Weights of a small contrastive image-text model.
Model: 6.6M parameters, 48-pixel images, encoder arch squeezenet, encoder norm batchnorm, encoder widths [96, 160, 288], text encoder width 256, text encoder layers 7, text encoder norm layernorm, text encoder activation swiglu.
Training: adamw at rate 0.0021, 5100 steps, batches of 128.
Data: trained on made-up road signs on poles, 245000 training examples.
Rows from block 4 of the text encoder of a small contrastive image-text model, named by matrix and row number. Rows with one number belong to one neuron. Each number is 200 + 30 x the weight over its row's rms, rounded and kept within 0 to 999. All counts start at 0. After the name is the row's rms in percent of the matrix's.
After each neuron's rows are labels from the 100 texts, of 14976, where the neuron reaches its largest size: "fires on" is the input token at the peak. Only what is clearly more common there than usual is listed. The data: made-up road signs on poles. In brackets: how many of the 100.
# gate: MLP gate (text_encoder.blocks.4.mlp.gate.weight, 672x256), inputs 156-207
# fc1: MLP up (text_encoder.blocks.4.mlp.fc1.weight, 672x256), inputs 156-207
# fc2: MLP down (text_encoder.blocks.4.mlp.fc2.weight, 256x672, transposed), outputs 156-207

gate.554,101,172,207,203,217,197,189,212,211,194,231,225,236,242,177,162,230,137,185,211,226,177,223,231,210,194,234,181,207,163,260,240,185,212,210,207,193,171,189,178,163,242,189,198,212,132,187,155,174,195,191,167,164
fc1.554,077,198,241,196,181,239,144,165,203,182,154,201,226,196,181,226,182,227,197,194,171,125,197,194,227,231,239,225,155,205,184,213,191,183,250,164,230,196,179,219,201,184,232,209,203,216,213,173,184,207,202,187,163
fc2.554,068,178,218,235,208,150,196,180,246,181,188,279,226,197,179,219,267,218,221,190,233,169,170,173,192,204,194,256,237,168,203,195,161,233,204,185,171,152,149,170,188,220,184,219,192,200,197,192,181,159,212,172,222
fires on: "bar" (33); "showing" (24); "left" (14); "right" (10)

gate.342,050,231,222,243,235,179,229,173,197,218,184,231,228,158,201,190,206,217,210,186,206,167,154,167,169,230,196,215,169,226,238,195,250,190,230,164,217,173,191,180,179,213,242,243,253,201,200,163,195,159,191,154,186
fc1.342,064,240,161,177,231,257,224,212,169,176,186,178,230,182,178,176,171,234,170,216,206,209,178,157,193,156,152,214,208,180,240,254,172,254,194,246,141,189,213,223,198,190,159,171,220,148,218,173,256,212,199,155,201
fc2.342,050,236,212,209,193,152,227,193,228,217,233,167,209,197,179,235,214,137,207,268,229,220,256,186,169,166,215,184,180,202,239,230,163,220,190,260,167,207,199,185,212,190,204,148,205,189,201,156,188,200,215,208,234
fires on: "rim" (69); "drop" (8)

gate.268,064,196,230,171,162,222,214,195,226,263,189,220,153,217,168,209,189,236,183,175,151,174,181,177,149,195,216,155,172,192,242,186,174,195,161,221,228,156,170,225,188,232,240,175,214,206,209,187,211,180,233,197,165
fc1.268,074,169,224,199,185,160,248,250,191,199,145,242,228,189,220,223,194,197,177,221,183,200,176,248,189,182,247,162,203,238,173,209,227,187,223,147,240,247,208,149,209,218,199,263,166,191,271,180,259,160,164,208,167
fc2.268,058,202,142,201,237,231,150,162,174,234,215,184,221,208,218,193,171,254,200,232,221,167,183,221,205,210,174,204,180,182,239,230,244,207,159,234,207,190,181,190,189,184,236,183,174,202,163,195,205,253,177,248,205
fires on: "blue" (68); "red" (23)

gate.627,091,194,216,220,180,180,167,245,205,188,217,192,176,244,165,163,178,190,215,228,200,201,165,192,212,201,202,203,206,200,229,259,166,179,204,191,167,225,175,206,172,212,131,247,191,175,233,224,228,196,200,151,179
fc1.627,072,227,205,252,223,152,203,192,224,226,244,179,211,223,220,166,240,150,234,164,192,240,150,196,172,231,208,263,201,141,227,201,178,201,213,222,186,249,214,177,169,190,134,163,185,122,199,187,196,239,200,219,180
fc2.627,072,222,147,257,252,180,190,162,244,161,197,165,193,169,175,146,179,192,202,218,207,183,233,262,253,203,166,205,175,168,222,217,190,203,208,199,173,181,193,226,209,244,272,189,176,172,256,203,195,194,193,183,245
fires on: "20" (20); "<end>" (18); "50" (17); "arrow" (13)

gate.597,100,192,232,218,194,217,189,182,198,190,220,223,235,237,142,184,187,172,128,179,262,158,236,169,145,229,172,226,193,180,209,229,204,246,236,226,193,191,253,183,211,167,179,190,196,204,218,188,211,145,167,162,193
fc1.597,089,224,182,179,201,220,187,221,181,221,228,159,190,205,198,175,248,234,242,216,183,211,159,215,240,163,213,202,221,193,204,148,201,218,174,154,188,209,219,231,194,254,242,243,248,195,146,228,206,235,183,212,192
fc2.597,083,199,168,186,139,219,142,174,190,218,187,160,236,265,146,154,207,218,195,246,179,169,156,191,167,214,214,229,171,171,200,230,162,223,155,210,149,230,226,209,178,144,161,197,219,199,225,234,169,182,196,190,195
fires on: "20" (18); "70" (13); "b" (10); "crescent" (9)

gate.99,109,164,196,183,160,190,166,175,167,219,206,200,204,196,191,177,182,173,151,209,245,169,224,167,200,199,241,170,211,203,243,210,178,215,225,189,176,217,237,236,216,220,176,216,215,190,214,174,222,173,168,193,201
fc1.99,076,210,217,255,181,231,149,204,231,194,178,264,210,213,212,189,208,155,189,223,170,214,188,204,150,253,248,218,194,171,184,189,204,147,172,164,247,172,182,230,220,130,181,228,208,211,227,184,236,143,166,163,177
fc2.99,070,214,218,202,280,184,231,239,211,183,146,163,202,203,223,248,231,179,174,183,176,186,172,193,210,211,173,144,215,193,199,237,174,185,213,206,267,175,176,179,185,182,245,222,204,185,231,146,191,181,225,151,164
fires on: "sign" (66); "arrow" (7)

gate.131,135,239,241,197,172,207,153,137,192,239,180,185,234,236,201,202,175,158,150,206,254,134,217,158,196,176,162,233,223,193,210,240,207,244,249,252,245,208,231,207,209,158,175,183,173,193,180,164,233,230,176,226,215
fc1.131,111,242,222,175,198,204,205,205,225,145,198,231,214,177,247,157,198,144,193,178,184,201,203,227,173,203,141,208,158,209,195,231,192,205,225,246,207,186,224,229,185,173,193,206,202,217,194,212,163,186,240,163,153
fc2.131,115,203,216,196,214,184,184,243,189,218,203,183,188,185,272,159,221,202,201,223,168,259,140,180,221,220,204,259,255,180,188,151,172,161,113,186,184,239,204,203,159,183,172,195,208,164,199,241,237,162,179,169,211
fires on: "rim" (39); "?" (10); "b" (9); "left" (9)

gate.369,101,176,189,182,189,202,189,230,164,194,280,227,205,258,214,197,226,182,137,184,218,213,228,193,199,205,231,170,171,181,209,186,200,198,198,217,236,159,236,181,151,181,208,212,227,206,178,200,206,164,238,145,178
fc1.369,108,180,222,179,179,173,141,162,251,238,179,199,158,205,207,241,181,239,234,166,245,155,181,215,222,194,225,214,139,238,197,202,187,228,154,182,196,230,198,190,223,214,197,162,168,200,173,177,189,228,160,198,196
fc2.369,105,184,177,182,238,213,174,165,180,236,226,142,269,224,219,171,199,170,240,211,263,180,189,205,243,229,242,158,186,189,255,197,244,226,202,220,214,213,215,195,210,270,205,212,189,158,169,182,155,206,155,168,227
fires on: "sign" (87)

gate.454,198,188,208,179,217,222,162,127,221,242,158,224,203,153,176,212,198,214,210,213,211,177,196,200,217,229,190,221,211,193,227,223,193,199,219,190,180,178,166,213,295,217,228,184,175,195,199,182,243,220,228,230,261
fc1.454,261,226,223,178,191,215,185,173,142,280,176,200,206,204,196,241,204,191,233,195,240,179,195,172,189,169,194,216,256,192,250,197,153,199,199,233,197,233,188,177,238,191,207,207,192,172,159,183,211,234,172,240,216
fc2.454,279,176,179,222,149,178,186,226,187,158,274,184,189,254,202,202,221,217,186,200,183,207,180,203,193,187,221,194,166,185,164,189,232,208,147,174,200,204,213,175,137,220,150,201,235,240,188,211,153,161,188,153,185
fires on: "rim" (63); "teal" (21); "left" (9)

gate.516,124,220,256,194,190,202,243,242,215,220,216,171,193,180,216,182,183,145,168,148,265,218,193,203,239,190,176,200,228,221,226,185,200,204,269,236,249,207,209,208,169,143,231,221,214,208,181,126,207,210,167,171,216
fc1.516,123,192,175,230,178,186,127,146,215,194,190,270,222,240,206,175,234,209,192,243,158,210,238,171,194,227,227,237,146,164,233,222,211,245,168,174,160,187,178,209,193,248,204,141,156,173,192,231,217,215,210,211,192
fc2.516,132,136,158,232,159,233,138,188,160,176,222,218,222,241,161,221,198,214,214,203,160,237,164,205,152,215,165,221,202,170,215,196,164,244,146,216,158,165,185,155,202,218,129,193,226,231,146,243,167,200,219,227,229
fires on: "rim" (84)

gate.599,107,189,234,163,158,207,186,191,180,191,206,285,232,211,142,175,177,185,150,220,243,164,274,191,198,200,180,260,166,194,246,264,222,236,216,239,170,199,229,219,192,156,193,199,201,156,244,187,256,188,222,168,215
fc1.599,101,256,199,211,213,182,208,221,166,214,191,119,214,172,210,219,241,227,224,154,214,206,158,198,199,139,228,190,162,198,199,196,189,231,182,208,169,226,207,174,227,216,206,210,247,209,146,197,173,202,207,178,225
fc2.599,096,217,215,185,204,204,190,168,210,228,220,233,214,241,160,174,214,191,149,225,167,175,193,185,142,187,175,227,190,231,203,241,179,207,197,227,152,197,258,187,158,169,199,230,216,177,246,218,205,222,221,218,183
fires on: "20" (22); "70" (17); "right" (15); "cross" (14)

gate.112,055,217,221,208,160,184,205,181,230,224,191,148,174,222,163,243,155,218,158,250,163,145,186,240,220,189,218,191,174,177,204,182,222,167,264,163,239,225,260,241,220,164,177,182,190,156,193,162,218,164,224,224,256
fc1.112,066,194,215,196,161,140,181,256,202,221,175,154,160,180,175,230,243,183,161,209,190,182,210,220,217,209,184,192,193,143,188,170,171,247,193,181,239,190,238,241,215,196,207,252,225,212,143,162,249,182,259,219,197
fc2.112,053,218,147,208,134,197,238,182,140,142,162,298,268,195,209,160,221,234,176,184,240,182,207,157,216,156,251,198,210,160,214,196,190,257,218,154,177,206,221,172,153,211,156,232,216,206,204,190,203,221,181,179,171
fires on: "sign" (85)

gate.576,088,158,219,203,185,215,187,221,197,225,254,222,213,234,194,183,200,204,210,186,200,204,249,185,209,163,221,212,222,169,233,196,204,235,182,184,160,227,205,204,170,178,196,159,234,155,213,193,197,221,218,197,185
fc1.576,076,156,216,196,192,213,210,163,210,189,165,193,227,187,210,194,195,210,138,188,226,179,228,188,202,192,218,190,244,211,156,227,199,256,212,137,156,218,194,218,168,220,180,169,222,174,258,174,225,205,158,217,170
fc2.576,070,176,156,213,228,245,200,211,225,173,168,185,190,192,220,230,190,137,209,165,213,214,194,245,202,221,172,178,208,190,156,204,176,193,174,157,199,169,183,208,191,166,193,170,182,242,194,218,198,169,235,214,234
fires on: "20" (14); "cross" (9); "left" (7)

gate.525,094,186,206,169,188,228,160,208,182,185,219,218,207,180,164,185,148,182,171,211,226,151,230,180,174,232,191,240,166,173,232,234,217,232,194,182,217,172,256,172,236,213,179,144,191,170,236,179,243,162,177,202,219
fc1.525,086,168,242,224,189,213,180,181,248,221,221,256,166,175,130,181,125,230,163,219,227,210,243,169,185,170,195,232,144,230,184,176,251,181,191,236,225,234,196,194,192,146,167,145,189,245,236,198,217,191,197,189,196
fc2.525,089,179,194,198,210,214,180,189,213,197,175,202,182,151,223,254,196,195,206,144,199,187,220,225,240,213,200,217,208,201,213,135,228,242,193,203,215,171,185,209,240,253,206,174,168,194,189,136,217,237,163,245,225
fires on: "20" (20); "70" (19); "?" (9); "t" (7)

gate.527,102,166,221,189,167,204,213,212,212,181,212,225,207,179,147,129,193,158,189,172,223,184,218,204,195,193,182,221,198,213,194,243,214,191,207,201,222,204,255,206,216,173,174,176,212,199,241,215,245,170,185,158,210
fc1.527,086,180,223,224,167,235,195,195,229,150,234,238,219,177,176,153,195,215,179,229,187,218,240,229,200,224,195,230,226,226,150,251,197,226,187,177,231,164,245,221,198,133,167,200,187,227,251,189,247,202,202,212,243
fc2.527,085,172,225,243,189,211,171,173,188,182,226,209,159,202,237,254,207,202,226,157,197,225,208,193,243,247,179,180,215,217,211,153,223,239,216,181,189,185,160,202,218,265,224,166,175,217,205,141,197,214,217,234,245
fires on: "20" (23); "70" (19); "right" (12); "b" (12)

gate.567,093,133,213,187,186,208,225,205,195,227,198,204,206,214,206,126,202,195,158,230,243,173,201,188,214,184,204,199,172,178,222,232,209,227,212,205,185,205,229,228,223,192,175,203,248,156,219,218,219,191,169,154,188
fc1.567,071,229,174,186,206,199,175,216,227,183,177,183,229,251,249,242,196,167,182,202,212,180,161,186,242,176,169,163,197,152,227,227,211,198,140,209,212,195,172,137,216,206,188,179,244,214,238,244,189,188,166,196,140
fc2.567,059,223,201,201,225,208,178,235,194,199,198,195,238,229,198,158,184,234,188,239,201,185,186,220,186,188,228,156,197,248,250,250,140,174,163,173,178,199,239,228,214,180,201,220,202,199,167,174,209,227,230,156,194
fires on: "rim" (21); "20" (16); "50" (16); "t" (14)

gate.295,062,178,186,208,254,207,187,234,250,238,172,182,211,217,179,202,219,188,162,202,216,219,225,218,190,217,216,170,153,191,197,217,225,224,210,249,157,181,191,189,156,175,201,222,217,141,205,205,206,156,226,200,169
fc1.295,074,185,172,163,232,162,213,199,152,222,171,178,176,216,196,231,201,193,172,240,215,167,240,238,221,193,170,175,241,227,153,189,225,173,234,155,155,193,202,181,252,259,180,170,205,250,195,220,171,219,232,193,188
fc2.295,064,210,169,214,181,183,186,226,145,205,207,170,190,154,175,203,212,227,209,250,184,137,191,218,206,205,238,247,195,190,241,233,164,172,233,171,212,216,145,191,241,204,227,211,176,232,210,145,244,194,206,234,236
fires on: "blue" (81)